From a checkpoint of a small spectrogram enhancement model: activation mish.
Rows from block 6, named by matrix and row number. Rows with one number belong to one channel. Each number is 128 + 32 x the weight over its row's rms, rounded and kept within 0 to 255. All counts start at 0. Numbers have three digits each. After the name is the row's rms in percent of the matrix's.
# convs0: first 3x3 conv (model.decb.0.0.convs.0.weight, 96x192x3x3), inputs 60-74, a 3x3 kernel for each
# convs1: second 3x3 conv (model.decb.0.0.convs.1.weight, 96x96x3x3, transposed), outputs 64-79, a 3x3 kernel for each
convs0.11 100:122093109128145137128162134109128074107167121112208113087085113128128128199157178126128103117104109128065092177100147103128125224128181128096137039055128128072154097124094134190151124135146128128108096051084104095106067100075128128128155187164128128155128105128128109049128133128131128157112081128086101063128103119052079192128143106128098188128127128128121153181142109096105128071076047066075095151093124
convs0.12 103:147128083143136179166128128128128083133105067139149111128062075085068055120081081157175178095128105151231211148179124128154105151235193174142128152176128128129128128128128153128105128144131099091110128105116115067069166185167146189121128155128140128135128128146157128090142179178128128128157128128128159126148090062136103062131114087128128128131128102097128128098128128128134128073111158092116128095121177
convs0.13 087:175137133104128068128131153128128204173118203128081199128092102128128128128127128115128083091095128113135128128080165095128100184141173048098037169128094072129102110117152070128104103128128164176128145104128108142128179186213183168196096103128128128064218198128194161089106085098081128128146128164081014058128164094091035091162128093070062048152118124175203162179167190137128103108119128151128136128173128
convs0.14 102:106128128138128126128128144179147126101128157117182153069087096110111090107115128089119092069093110052104128083039066128076096073032034128149167128128157114128128088175163099157188128155105128128179067105128133128128128063089154144128153089077113128128128128139139159128089076092102122152168128128187158128135158159165181191114103121128120097168166176137109149128129113128110128128062057112089114184181146
convs0.15 100:128103093106094110128164169139109128157171128128115106128130128128074099080076089113098128128147148121104126133147108128128083128128094128128128089101111078078111114080099093083108128102128128107128181178155177143131188206133105128128126161128158230227155199170177212178128178146151193183151177145106170154110170150104118105122160185109109110128145128128116107171155128119107084181255191128136149111103132
convs0.16 102:135094159128128128143128128128142152069099079158128166128128151176170148162163136135128128127124090128092128128092092124104099166146137128151154095128128154174128128148128087067084128128120128094117115128111137128128114141097136121128140181121096108132129117120065106112128072097128128091152128128061051041128128128149148119130131128142130128100112093138128128056043030128128128128159124128146128128191198
convs0.17 101:128103127139125128128139151104070082097108118128112128134091094128128101140128141145164139111088103174173151162143117165164092196160114128120128139128128128103128255255255147142167177177186162186128138159202128167142116128128192123128169128128179114166158166212141084128159176128128105098128169128091092093140128131061082091175198212170168075198174164128049103128157128073081097093163128142128128102105089
convs0.18 094:128154128120139174151166162147108128173166149134133158128104115128099108128112149178141128134128128128107091128111128096100082128099128128128145128104087128117128149128091164128128152128126158182154153142124106106099100140187128174202182195172080053142071111128111081160128109104125128119146117103067072128128128148124128097155168133100080066166128101151151128112128128119128128091079109096107141128173159
convs0.19 100:128146149128128128128157128084103104136128105111146093178128128173154168108136149128151128116128147096128170091119154128128128128128128128128146148151128128135179148128128128128179128190145224210146128128128138132133128128128128075128128100128197193184176156141169181163084128069128128128128128074092071073128125128058096128101087102128128128108105118090114084128128128095083088142128128167144128196166175
convs0.20 103:094128126105142166104128128182128093145166102134128186097163128128188149171166210128151128129128063150145139013070073015091096128128151128134099121090102140119092128128128158140123142121093122200221128149137101131128071178166101160172121148131099101147128164197128128128144150154156185165143128128090111110125157107128094072116128128119128128126152133128181189128153131083128128128046095115063097114080094
convs0.21 088:145128155135122122129128128128120222152168224128128207095128131140145100128153158128128113156155172197163153126144128142141128136128128092091090152106112152144128156128128126144128134128128108168128128154158148153128143128128088112079167158128095123103158160103128128097085128102076106130128128191074128100100066078086128101096110099128128096128128128194221222187178201128185128150174168138128128135128128
convs0.22 087:113110128128159108128135113128128145127149128128128128128049073128034081128055071125128128128128128093103085094099047128137090088085108128128126128105128133128128164128128122128128167128128200216168180186171192178168128152132164190128128121114158198160148164147188141142128183181168175161186158169144196174164123128112073113139158150170128158128128103128128128123128128089128116146234198159153128128144116
convs0.23 098:128180128128163171109175081157125077166128082152089063126085078082093128163138134152155141161173196128094128035128128072075066128128105134180241157155233166221255112082067128125087128135128128152147128153175113145099191213232128070080128128128090101128081122128087129157128128113128208221099128152053056062090094128131092069128086211104059114121084205087139098082172111098136081106161167090053062128087078
convs0.24 103:128170191128136128128165172163141121128091048115128127095062074103086098120104102080060065162128150153143101128105079128158128128129105095128128128134176186128191046022051128106128094068060128139128124085128081092128147128096079100081128113081154128128179176128098128128056096128100142136064128128058059069057063106042054128140162128128079102103112128107128128107104128128117128128096128114128123175150184
convs0.25 095:109101128128128145152128151184122118188159128171156128160180178128144128170193168128128076164159128128128128166155150193152132151147128087134128110128128190184183128128128168168128091101106088065100110100112087056115160128128124128128087146110094128155164149157194155128128128075128128128126128113128128128099159128128167128096086086163174163128128142118109108164128128096092099147148176115132128112075114
convs0.26 099:127128128128155128121128128128173151134174168067128128128077051144072110081069141153128128128128112155155128057088128100133128079120128138136107128095128129128150135139128099083128128060090053012070077073090128128128072119114121128142146128173153098128105131116118099130165177173142167128128128141077061077182128171169128116114125149083128144128123155128205145137128170112157128139062084089080076122149181
convs0.27 108:128149130128084115108128136128151121129128128128128128207186199225192190210196191122072107074064085128080169149161203099169135070128122128128128198128172103163128068031076085079068128093099204205178132183151196168190106128094163208176148128147086089092103110128147123158128146128128159137128128128087141161114147128078128145128083128078102096096078128188208235189175173128113128100117075113128128105080045
convs0.28 097:159128144135155163128183128153151128134152128141196173119192129128128128100091082128061099104074072128063090093098140128055146128128140123126162128128128163133128128130158145164141193128128128128128071057135075086142128180128130165140130128092128128159171145144128128128105128178128128128128192170105128157097095150071128185128128147128128128128128147118128115128126128189168128103076104128128170087093128
convs0.29 102:131128082128125116097076067146110124128124072128109115128128128147122147118128082146128177128128128128100169128149158138128154060090127156128117102123142120193221207255212128184179121179181128099128128104062080062063128128138128128092128106091103107069128058084104085015156076099095077090109053056134159128133175180128174201128143105162187209128142128151140162078102119104112128063128100165180188155179174
convs0.30 103:158200198141191190155165193138180181128146156128132143073083089128128128127143128136158127147161175104157119033076145022073189009086144128149089129186159110128102128128128128128148150165175149101104131107097136111086090128170040102128060096146154168128104128128099128128128108114128128128118128128128128124113145130135128128141132128147157159128139149128128122128071088128111163058049086089066106089079087
convs0.31 097:128130140128128128186158128056063073097079128128128128069062080128128088089104110102102080128098077115090161094073105103073083128093128161156142160128149086128128123126155133128128071082152118128128097183194128168205132128111156128171128076128073128154045089153066119168128142193124128162083147128091128086128159205128193180128128128145141157147128170128074112117077089136090115161157128174181175128172135
convs0.32 098:161148178154128113177193188128157157091136014113171122126128143190152182161153136128133199193128128178179255119160096130175148087104128158099071167128128128160118128143128146161163102128129092079150150155190180181196200166149132120128128128128091160199128150171128177226083151147128151128107128103074128136163154163038084091033112128118128150077128128207165171116103060250177128128122192075135201072072128
convs0.33 097:154128138191131120153128115110151128093094083128098128128096128128119128085082124128077134109070074128119165128215105177128106171243128173128168128120138147135128118069093109123118105124069040000025091059024128089128185113128196237128215173128090202212160229189188208167128216141161185159131119128156159138142128128128128092111085107109104128111128110094090101087100114128134107161203128203255209178206222
convs0.34 097:128128128128112097128098070128109128102103128128110128089040117128121167110050168136128114138088073151128110128124096106128128091128128173167128180153112141128094128128113181148128134164110116096077180128136154128128199176199128109128128121137111080090113128085128069080097117128128128128167106084128128151160128173168128128129161200124183198182189144128110128144128094105110128159217210128159173128085150
convs0.35 105:128165128133175151157130128067128029144124200117116042128128093128120128128120128128153139176192128120130077111128105128081164148158098207190144128159113152144160182155184128128128128142128128186128147166109128152187171128201089081101186128181164183158116128138143125138142108128179101156135160081128171176093115177128152137097137128098103086128149128052096082151128197164128128148128128088128090127168128
convs0.36 099:172169195133141192145208180172128229104128206128114242094094128128144125128110138154196230150187221151226255169167202128090128128128172128145173144128177118132165128152136128128128128142142122094125126128128077082107080095128094076128128048099187179147106078121128101091177110128128122128143110095131145128123128123163142138128103099111068128162126158128079201128045167128067177150121138128049080106090069
convs0.37 105:128120087130119089123192137128128148144153130128128137102115128074128128095128128192175159206164148188166128137143122088105111128125119171128127199128128132074148151147150141128150182128128103083142170169128161125080121128142128141149136181128144145106128128092169152128111057022113088105154142128108128128094112128128092168128099128126112052128128128128154156128156170104128128147151144134105128128113167
convs0.38 097:164204153138176160128143135133194108150168150142159128128128175128128148089128134128120116128107128128059098000158160068191221101151128128126125159128132128099128174176128161128134145128158173147153187184128128128153153175138128128089128128128177139145116128128128128164086128190086128163108132138145128128118106134111121158128168197114138153137137139099128128109128128129157128128090158128128164123127187
convs0.39 106:206128140184198161210128149150214088138155153148203087160168176156162128128128157212128160143168128234075126156128128127096128128128170134098101143101128112134098146140126123186128112128158186155168218228216073078063154189212147128164149128128151143071122144128131153143167172136128110103173152159128102078104128128151162116138138115218173128128128122203170168219107135127114128130188148120095114112128123
convs0.40 096:128128128143146128157194128128128124128166128160166128107116119128093094128111095128128128128128107170128128110097128098096120124128128167148128128128116158166128116128128128128128128146128128128168128128105135128152098128128110128099118106093084079117087092128128119128144128128106119094151128091128128109144147129128112128160093101128050069150100099128128150130149128162159145125079130101100119074043099
convs0.41 104:158142155190176158140109128128164128086099128115090095128095120120101128128133143148106120104091110128128128065128144081149128079143154138116148146128107151193184095103105128145177128149175128110128126128128166128128127128115180128128131093101197140084130094086083082100128074103128124128106128107163155131080128124111107109114138180122100132128104184128101099104084128128099147105086103128067109104128128
convs0.42 097:128108159128131154136128132128128155128155128128128128146149080108069021128099098128149115165160128176190095038058138068088161095109128110146168128128128187128156142162128160107128186111128050045031167226167195207128138219167128154087124137128122109100109084128128109128103076113075079100097128138128136154128128162128122128147144136161128142112117128128128138128128128128153135187204159152173128086093145
convs0.43 106:128104066149182128128183116082115076162196168128158089088128161109099128087128162146128142157132169164108063128128055106113101113128078130084089144092128128057138128165179154170207087100095081078106183193190128153152169128131106052090116154124105128095128112128128141145128120086144175127154143128128083101128127210073036128128173150128128182128131133095128096128135116114128083162210140167175192128170128
convs0.44 103:085128104106128128088093128128154105103159128128165094184167128108165173128160160129128166128128128128128128097128066153099125156094093113128128149112136070141128128070076128097128159159128103091097128158133128119128167139182104150144128118127181127132115128111128087151126117096112128106111084118184108112160145128093094096168053128148093108128027125081105128128089161128151189164138152176159187128128128
convs0.45 097:130142128133135109098091062091128058094130061128150072128134139128160128128159130156128150183155155179147128063143128087117128093101128101101085080078081120095106114097122155128163126128128128126106164128163087074086128128128124128128129128139164128128076101081125100111084128110105076094093082093132102072173103110233195171090095101059046106128128128077103084128099127128127156128096060128065096107053047
convs0.46 099:101094103128162134104132105105063108131082121104064128103080101179102141124094128128098081165255194115129128111138128120128128128146128131146128128213145144149118128148177154182149153171128165128124128128085144128128114081128174128159128092094110132084143128113128159157142128108083128092101128070131083124100100069118102125128176128186185128128176160108073138066128107024015107164096141132128108164132179
convs0.47 105:128149128123037068128123107128128152154128148154128111111102128112141136127161182128128096165175128168166106105090128128078118100128144131128128145184181161146162107128128128102085128090076138128128107083091128128128128146128191161157157177128120128106111105078128099104147151128128128085105122107119128083128082089128122128121132108128146127107136095155189194069117090095107131163128128128127128169212165
convs0.48 096:083102079079108128117128128089132103064128128093155107128077069128128128086156128128128105128128115088101074128172128160177128152166184128128128099071087128067128128128128128092128128128146092075104171225192150175155138203099147207116128147128181183107173137128112110128128128128175161174135161146127128128116075110083051071088104099139128149107098112105128134111128136128128128180191173168182139162128128
convs0.49 106:168199143113128091128128096128088086099107128128083122128118097112120128101128128129128117128150097208128112128179148160147128144128106128128150128107118156110086146113128148128111140103099128101089146133128132128113128187128178213190128226121137093128105095128099085118176177117138128113128128128133128099146126128147120168128184183128128109117119107128185128170192128141160114111128128137128128140129128
convs0.50 103:120151111068061019084128098128111091086133079128154104123128171128084093055054128105090128097074102111133171168128091128122078087058022084077090086060087111127147128128128146158179079083128096044061128072103138106088128128178128161103128134128128128063182128091128092069128128069159128096128128105128128088163178128175128111141193255128128128129183187128104072066084066128128128111141096146128128128174128
convs0.51 102:128089128128128128128165128095128135091105128108104103128128128085071052113097097111097090128098128128048100097091128137102128127113128128176149120128151128128131061105093100128157128098146094000000128094064194209185128128054160151123179141128163128128128141111128154172188161128131128128119128149128163162128128132118056128143128129125143144128153128177170125128128084128128113204173115255226164171128128
convs0.52 091:092146128112155145118145128094143170128202255055133160099091093106124117128121128086095128128178189128164202162128146151146184128128128128100120111128128128099128128128104116112128099094109129128160128178152128181170162128165116128135167128143128128128151103122127169128128117128104084128115077108026032041109124128071070035109056118128051070174079149128194224128194211128128189128077128140128128128087128
convs0.53 100:085075085128139160128128142128128137165128129154128128160128128128074094128128114145160128084091128143148128099098128089052082128128130122116128085093128117128155140170149095128130128128128128128113128128098090106109078073128101081138087066125128128115108128095128128135146107080161128128128136128128064097076100092096101070097089085174170133150143128128128128157159157128128132190148113128094114153152166
convs0.54 102:109147129118128187128171169128176212133154128128143181068066082089128128128092117128165140128128115128128128118054097107031075128062072128132128128169165094055095097128128097128097106145151107128128212128128206167128080072128169096106133156128093109100106128126111128128151128183091070099159128165053000047128128200037051156157128128133128116128104128128192200084074088128077092149091077190131087136067053
convs0.55 097:135128144128148134116099141115128165096101146090094128082128174117128166128157155193173128128128120128106127096092143128128098164131089128058128123116115128106094128142142110128128141143108128128128058022040058055128081088200128173163176190184155211223175180196166161156132164182164216178194186128128107116128128119128116110124151128128157183126128128163128128091084128082095111092031054098086127128128151
convs0.56 103:090093109128113077176128128115134128128128150066107146190181131185181128156133087128128128155157092157128068152192128155214128189253141151150128214152167255197128156156128152187127173189128193205195152161128161159128180128083128151057194213187106081128072128178128128131082128115094098148097128128101082123128079077102059066128129140103128128115132148160160108136120082128147112124128094128119092128085072
convs0.57 104:128128128159167128128128128093084128081109128089099116091128143148128128148128128128084129135128094081104128079069093087094128097128128170128152128128109108128128125128086148128128177140128128175128128201199159215165079063075136109121115128094126175150124187178149160155128148094169161128222187153148149137165128132128128116143155128128151147128131167134129167128092128141122128128093066125157119112083099
convs0.58 092:138128128188154149167142187181198226128166163128165207120128128085071068097128114128072091128128128140104128108128128107130130113136128176144128174125128151099092143154165087101128128113128111101084128093095084082079202154128170115103139128096141073073076033046071000048128110090169128128098108106128128134072085128128168146128128083109072060128128076160151128201128128128104092128082083106085092102054089
convs1.11 102:104130128128180184128175146103108128128128142047105128116101109139128111165128172114066104098081126142128109051080109089128097058065092101081120122092087173128112141128079160148128185128089128128109128156128136143128128112076118090128096043131114120128099170172064049110117128128122128134134094128128112083128100114128150151083108128073082145080101148043089128103128128157193128127080121128128138195100139128086128163144128097098106
convs1.12 095:128076118128077128128071127184223068104214098098168128087136097155163128128128128128128128092128128085133143079142107106166120120149125142153128165126156182182128115062128086050110114106128123099193151093128147082128103180072128162128096164128097199128079157129131128070141128112184202147133168128128128170127121115167180128140128081190154100169118076128217128084128128050073105157128128183128091191128104204110068128082112101127128
convs1.13 096:068042031136128128128128134141128128128128103127123128075057035174128128113068043128128097128102078128146128128128128128146152128140146112150131128128126113128122128122128158145139101119088087138163119128128128128160128134082150174167128128103090081070128128128128128134062128166095128160086099128172181167093097073138146153128123128149128092128120113128124098093086093128092090154154105128154117115147128160094086100128128194160119
convs1.14 096:143128111149116106131128108194189128128128159122128124156128078142167120160228175128088112149128143107070094128128128170157137186179106139128128163128128079128128128128128149128131119090144128128154164143179151090128114127136128128121128168119206214175118150136128196089128083128127145177092144169110148128054128128050159171156132128143087128128074053062128195077128160064115179196139071180201128113128128128128187128128128128085128
convs1.15 123:128089128135097085159140095111215157128179160128144127080161221128128164128128140107107099128128128128128125049098097044070069087112128128095200139086185147098128081096171073097185113175165128128077083044054128106101128100167141108103128120106105073096128126143105128184085085128149128128148129151072080128128112128148104085128119046128117090128085073159096089122072142097083144083093128122128128123146128128128128097128147078132181
convs1.16 104:069076101128128125128128161128187128128161097110086095077024069129105134128089166126091153128117128148151156128197139228221198183163141128086100159102110128116090109155135128128080104086164128087165128128128128128131175099155151169094128170070110080128117128116155209128115129172151106191171159166128114181098078128128142128128102185138128154161161167128128107119128103097099111139096116128093128103072112130046128119162149100079128
convs1.17 089:181128128092128149149128128086128129078119171150145154190255206128128165108114208190167195128173187128128137128128157144128128141128128103090081082128146125145092128128175111108105104143135209167147160127109156128085118081173128120089167127128084133147096128096099122069128089128128128172128111114111144128147183128139128136132098128128101128145110128128164128154128128106110177093128154154128128128153120128137140128087106066094128
convs1.18 099:100128158137166150117110128156095082114089145129106161167174128146167169128148188155128053149128059146128050169145147187170173164128128121128135109102128109113170100160129079109092088128102101095089158128128178128093112128128128128112128118063111128128147137104148182150162134134137143168084128178128128150128128145082073128128070151128105128128084128128128192114107151116090168143144128128121127096060071098100140125128128159157162
convs1.19 102:238128132166102148188128149081202158105128113207159128128128156131114167128087128142154128143128105149099090081168103128162128168159139099128116129128126096067100119128087128128089128144128140180129146128128116068121177123133173149138128091120227128112180156128070151130177143128102138138159128128128068098112103107128128128211154128150113141169091145128132128173133128166128099133160155128161130092164101093128122123128119102081120
convs1.20 115:122197206128128147128128128157076074144098105098087128128210055103165115128157128128128108109128128128148174128076128128128116099091099116063054080053122118089159082205144128199134128142117087128118128128128095128128128064086128059128128120094129128163126128106104079082172128128150128067142128086107128128128128128169137131128052214128128133112085128128120040128128101086128070128179152107128137094063145110152128136137103112160120
convs1.21 085:081128118098153138106166128128128082128128130110128128128104128128111103154128142171128078128128058102109052139137171068062084128094128151146160148128128100094128169149140128077067149107101135125087128098128128128128128146128128159128128134128115099113128101085157128110128134134128166155128128128126125128168128128128127128093104112127128136128115129128098128128115101161113157128157135128149128128128127150071115163099110128078113
convs1.22 119:118032161114126167086091070107176104099150129108082149060130089111141125112128128152093159128097128128136128110128135128123157128086128170121173144097119128113107057127156105137155128189181146087143128114128091092128128046138150096128173140106071075175128128147128176163117145133128137159128128128128128144105123115116113128149079087116080109148050128156132128150128132101098128089099128114079117121094128102128176059117141128165193
convs1.23 093:112189168128155101149128128164129102128133110139164172125128128128144147083119128128128202128113202128169255224109082154093061171094089128097071148174164196128128150184237128128159128126234128127128128128128101131084097109128107128128128128128128128206107079090128128128115120126166164108146149119154134088128099089130128128115126078155128102128192153128149155120117128106098088128121084128169128159183138115128205128128227088127192
convs1.24 102:152144128128128128146193108158142069140128080123128094128128057123128116126105128128068128128128128109123128141130119142128128128128128161061090169084112154088091106158136141143099144128120128128128128144134128128128128182089128148128114095122140128128128124154101181150128128121162128154114114178124128143113119128120197109117128156108147151074097143165045182128154171128128107167154165157197144170205128128122164085128153044111111
convs1.25 111:128150128146151128147170128124128074138153135143097108134140148128128112099142128163128072128125128137152129128095122166117128128128128098164128141167165139096122070128180025135151116178153125092106128128128128101095128106154128096128110089050128117152128169128139128162128176128100163180095128128150167176128128167057019086121128065103089111112075140154190151128128128105106220097128146029023122047030128114080128127115161128143155
convs1.26 099:126108157128088111157097128105095079128123093180128078149178128128159128163149128128066142157105154128128128091100128128113113128102128165116103137096091146128112128128064128137120157141151128083174128102128158078101128228128128184128147157183176128128170128178128128100118088160156112133213084071183138128179173128128156160159073091128109121153128128123128104113128128128137123128128179160128128143117110154128161140160145137077128
convs1.27 088:097076111140128128120107128128139149105096128156128125166125145128111128128084114128123128140157128154190204243198164187128128128133109099128085159171112151148106128115128128113088128091071128115128155128128128150066103116080128112128128146128167132142128092094128128144128128177128104128193128169168128128103110116128140128158118128152125128128079117128128128128137099086136128093113201128128159128128166101128091128128091128107084
convs1.28 117:151088042128106128117073116140149129153128150128102104218128134128118128100128180134080128099048128058000099042082101119128128113154123128119128169142128158097087128193128128158130151108115128208090073159102076128146118128123128113128128092236128178128139093060111084079107094109128092128128103128159184128128154162087128143117107128128123092128098061128128144134128164073171100129141128133162146128128130128128128128178148114168167
convs1.29 093:128182155128128113110167128095082066129114128182151163188223203104150101128184128186146187146142155121108128128128128102107128110128128100064128153057089128045093158103086132079111128087110082070156109111112126108128174173155157138128161128176197151128152128165077057159155128071094085082141100086120113120149137127112163128171170141116128128100106128121128128102146139098181128144146128128178170159128142192128128154211138107128071
convs1.30 100:165128150128128160128141125175128128128128154128128159128164128150183148128149180134073122128085120128067055145128099140153128121115131123130128128137112081146149171074128128067161128039110099223169074187172115128125128015128128043094128057128128128061163154087130173153128109087128093112097120170128096120077091155126122128131061128134128128133068128123142128139128128128128081128128076128110128094105170128159145145109128154127128
convs1.31 106:128079071118113076128118110135128128115140149099160153096113128128095136128151166131078103123128116106051055128128088128177139135142128145142061128188128173168158128165128128155098177176128105063116149132128140107128128128128159128116128116136058128143108146135165163142133128144198182119128128128128085094128121128181128172120071173175130164144091157199143128111109132100128128132169128145159150124128169165089128158116099128128076
convs1.32 081:128156163128128133158173128128128059128128128098128090184173163128128102128128117172128077128128108128076097128159144128084059150141121121128125074135110118128128099111068128128124118082092085083144128128152188128128128128128128096128149128101128098100148128173146111141079109128128128128160105149096111128063077087101132111128128138151128171098114165128165163097140149083167116128176128183147128128128093155082118182128087185149152
convs1.33 105:088089128128112155128128156129166182128190133128159176129094187128128137116128128125134145128093124148093099149218153158211170188253214136152128128102150128130171089128167077094128098102154108139128128211131180230155146128128127128172128103155128128129115104098140250149128093056128128099128123093106100112128129128157138184136166098128164110095158127151179182118150133079115123043128128078181176098203128153185128160114091195128128
convs1.34 108:195101128128118097128128128128159142129160148050109128175154128128128153153096165171093121144125128119082104182143146165128168128136152142133175097160145162216128139094097128132166080078083152136128128095094103090097117128126123128155128086172163199157128179128142180093073089117115134079104128107131128172128110221128085191147128150128138128145187091146194128143144128110118101116141098112128087132168173055137128128128166078128172
convs1.35 085:092098128128128186128128128081194218154107138136139127074084146080128196128119125094142128128128128142128166180128128151180198158190196128092083121178128086128128128128136128128115156128136142179128128165140096087101128128128128128128098128128128077118137128090128218164128128173121128128128128088109128117057094073128146128128062075128128131158128118141128124128148128121128114128128174114128128151196186113178123149128124128215137
convs1.36 095:137121098134165120117128089103083119128098115128128094128085044128138128120111101128128065128128090092108078128064095128128128128097087128144183128099119128083084128128128107128128085084091103155149138196198128142128128128109128128104148128106161155128134130128164128101128128137109142139115103128100134162128126128109128128119145105128109109128104128128087124131128128160128128128094065124086035132091077138074128133134137128128156
convs1.37 113:105222118128178128160183128128114067147128091119146128160089128138077096128069128114128087128092128095116126110143130116128128094128146098112201141112160128081164189083108128082128093059106099131094068048128067094159150151128103158175114138172151224140122151138076144163128107096093047056144104111145192128093144098095098079150237144146139128116244128170162128146128114169093128179142085175145128177156128128128074099128081098153128
convs1.38 096:195128169165142128115166100166128101153169128128162126128197053151161095107127002138104158128078094128091070128099181128150151133128116101159095097128121128123128135140148128096128128110128156000150157045128128074129128128095178116097110093064121094142135115148125000237145113104128164120128134095113099128128128128128108128128085138150128128136160128237085128148103082128095057128141128129128192128074142128085149106110128110128110
convs1.39 089:100097119127090128154156141107133128121090150168128090055119128116128135128125128128128128090099128128109128153128102151128072200163119128119128128134128083081096131128175092071136128085151128128128128101108088123128073084128128128089128128128140128160062128091128128128101089141100089083128103133105084122185141128165128119153128128128097108128128154128128159138139128161127099189183128156128092217130128128103100161128175200128128
convs1.40 124:160128166134122141128146151128118116128114124128122128041060091049085116076091108106147128128158116128128113128141128164188181162164167115109119128107112087089103165183137128128088082116100082091143075113175096111128128107105128113121113086088147128083174128089131128128160180214136167179161185128178181185128142175106104128128157128133143128156146128128103128151128128160111140144128117128128128128109093128099128142139128173128180
convs1.41 097:128091063149112096112128128164128152128128149091095085123109095103128128128199139079097064093101128076077084098126109070128128088095089128092040133128093195128128183128128128097108075052121128079118128072105177103084128149095128147089146202100128128106128128158059052128141133128128128127194147140153108087076128154194151094121196134128149149135128128091054128113127179086078145162090092128062089174081101173096130128062098128128180
convs1.42 121:158140128128136099128128122123165134173128153075109128105154153128088128128080155128150107096147114116128091128128128099112140131116132147110128116168168109128130128191200128148156100078081108098108128128128142178157138125158139137128128165097151086128124216181129128195066105078149231149104096128086057071103078087131113158165095108128109128170152093106147149147095158169078136109146109117144128128128128092149094128095142119128105
convs1.43 092:128124108128100128128079128098062112128104128128128168128148130128173128148152142118115128128128128150129121146185143154180133209217128072136128081133128095128128128128118086070086040071110050113097055128128100156128106094118113128106083069099116102128128125139128151160104075091112106136128128173102118111110128119117106169091128208085128171036146120155213159128147128160128163128047099128074128096064128074128145121128144128120128
convs1.44 083:159184153074087088180162082166091088120128114146130128165128079113090097117120112112080128128133128165128128086128182088128144056070128128128128152128128183163128191128128177076065186176128173128128128066088109112128128148099128171146128128156132096134119099089091128102128089094210193128179128114089086128112128128197199107128128099147128080210121092191188149156142111138169135200128128204175076190135128109114128095098128093103151
convs1.45 092:128128096112109079118128111137116096111128128104128115090100098159163164128162128132128128108081092098081105128166175143151128166164128175144090135117069105097097113178209100145168106151173074054141128079173085051147132128128106089115128092106154150102168155112195165128044067128093100128143128128153164172108123146046074128105079139162128160137109128121128128108122128088128168128110128113105152108128169128128130140148128129144128
convs1.46 077:073128100127128133128181128088081128130128128112170128128128102128128148128141155120128133128128128128090128128114120144089101154128117192160128128128128073067090128145144161186161160128178128128128098128128107088161113117134128081128108074077128128099106117100137164128094128128128123163128117093145199128085175176077169175128111143128099128128101156127128097067084068065092091198200212138132155128128112128157166226141118157128128
convs1.47 100:155128095128081058128091072121102101104113107149128112091128128104143139102136128128128128132109128128128179130161128170181161117128125080159128106167149083105089128060128150062155128113163169156095105128099111128113128128129127087080095128091163152147128128147143128156159114105176128076186128080024085139074128148163197145128137095101109128132100072099087092128128107151109128128095064229179107208155103200082112150109128133109109
convs1.48 095:152045110128086089128128139128107153128128128095128130143107178159132128092066121128153128105153165094168128128161138143135181128128143187128128128077120159139161128138146161128128157128128161100111157159140182218165154150154159163143130187087071179113128128158128106128099159095134138114150164109128174099087076084150145148175128061162113088153155085128059081128094080130077128096100128128128128175160166139128183128155128104128166
convs1.49 095:187124064128091080132128102069113154096118141116128128175100116197126128128128128113128128128128128128133152122128141079128171081128173128128128088095128128092128189179182144170128108094075079144136092128128123128144097128144045058104061049105158159190090125128092065128139079100128081128172128166060102079138199128120185155036253162052207128064154100153176128193128184177103108128125128118128128098128128089205128128128128128128128
convs1.50 093:134100087128128105128124128107121128101153190128128106125128128127110101078093079096128128128135179123128198128110095100128076081076045171128138128118128128122167162128128182135171128107202128093114097080087114126155128128072128128099128128103128088102130130123118128109128123101109128111128128107128139128125128128115103128128072026141128076128128094149160128093093079128085128076105128069145137103157128073128165128036210093128204
convs1.51 103:128153128158150147163136109041082171128149176144145164117168098088138100143171128128174137128167161128128144181128184154128165153149186111128156087128128139200105128058128075098114112197162128128143134142133089116151159195050155128128128045158130206134097128099128141128133170128158197128096127114084128118133162119128148128128149128119128107115171171128073152128116128128164142139149160128120132064092113128146164129117128111133160
convs1.52 109:091075083128105110134114128128128122128128110118110133163128109143128079128109083152120070158128105152147142185180221128128157135128160133114130122128128128072090164138128163122111113104088024069102085128134075105111128153118128128108106097096152161143116107113154128112114109148128104145120060100055066095095085073128128128112109096126116115128114128076072049114128107128128104128128100152170128078073061149108115152128128161128157
convs1.53 115:061128128158113133139061128156128128086128128128128128128173138177169153144148091124156171107149128128160128054080087119111104103099098119128132129162128150181130251156128168111151164124141114085128107117128087084095049116084065074128091050095175128100136169160052118128124157102107145128128140099152192157131177142128107128064182139095184134076199126091007056128108156112074153128135082118152081128147092128213128107144099128128104
convs1.54 101:114176135133159187115128156128128137143153147154148091128092109128128128142128128128184128128128128128128128114108100177170135156146085157147154158128145073042109128040107153095128128119128128105140176108183147103117156128128172145128190169134146160068128128143096162128101128136128097150036091176124153151104138128064128161128198175172128128161128125126099194124128153087091145127128093128128117057091075123123128128156104134158158
convs1.55 115:128250144142172128128146158166215140077163128089040122128089128140113128142095163114172116128189119128188114097161094128128105127128092128148095128163154105194098186128128167180128139128083128128137085101128090122152128128115087097157078100125085128128187160157178167128113187100124136128088104115179128112148128128085117128073075192058128158099171128040000154074071083118107120128152093128143111115128128128109128142104128112128170
convs1.56 105:158002070149072128176098110111116149093084097128128128144159210106163128096147111159106133128128150134191159128136128113148113112128128199087128219120090184100074098046124148092128128084089147128128092099128115118128128156171116163144128197128150148140154099128150088098085102096140165125214237128108170154101128160148128162128150062128128116128128123105198181128164128139128103160151128139128124157163097134128087157186128193178128
convs1.57 116:128178145128188145133119124140042001147128117128170171078128188128128128131143054102128106134128128091101124128128104128129109128098104128145106123138140146107103128173147166139128142128094088192165147163128110145147136131162128139108122115103105085167145128128128054128128224153167212128128128128137083087184158109182176128107110128128141128136140128068181128109160161109239171160164146175152128128128096177128133128157129151196121
convs1.58 091:078158152094144128099149090087082113082106128102140164084128128144160128128128067128165087149171099168176119200139128156128128145159128128109118128128128140128128181128150128128128104088128128128128128128078099086067121128128096128106087128105092111168071096128140096128135075084200163128128144128073079128078084116141152153093117153139152175092128128118128128128128128128148158128162163128156128099115117188149141206115127160088090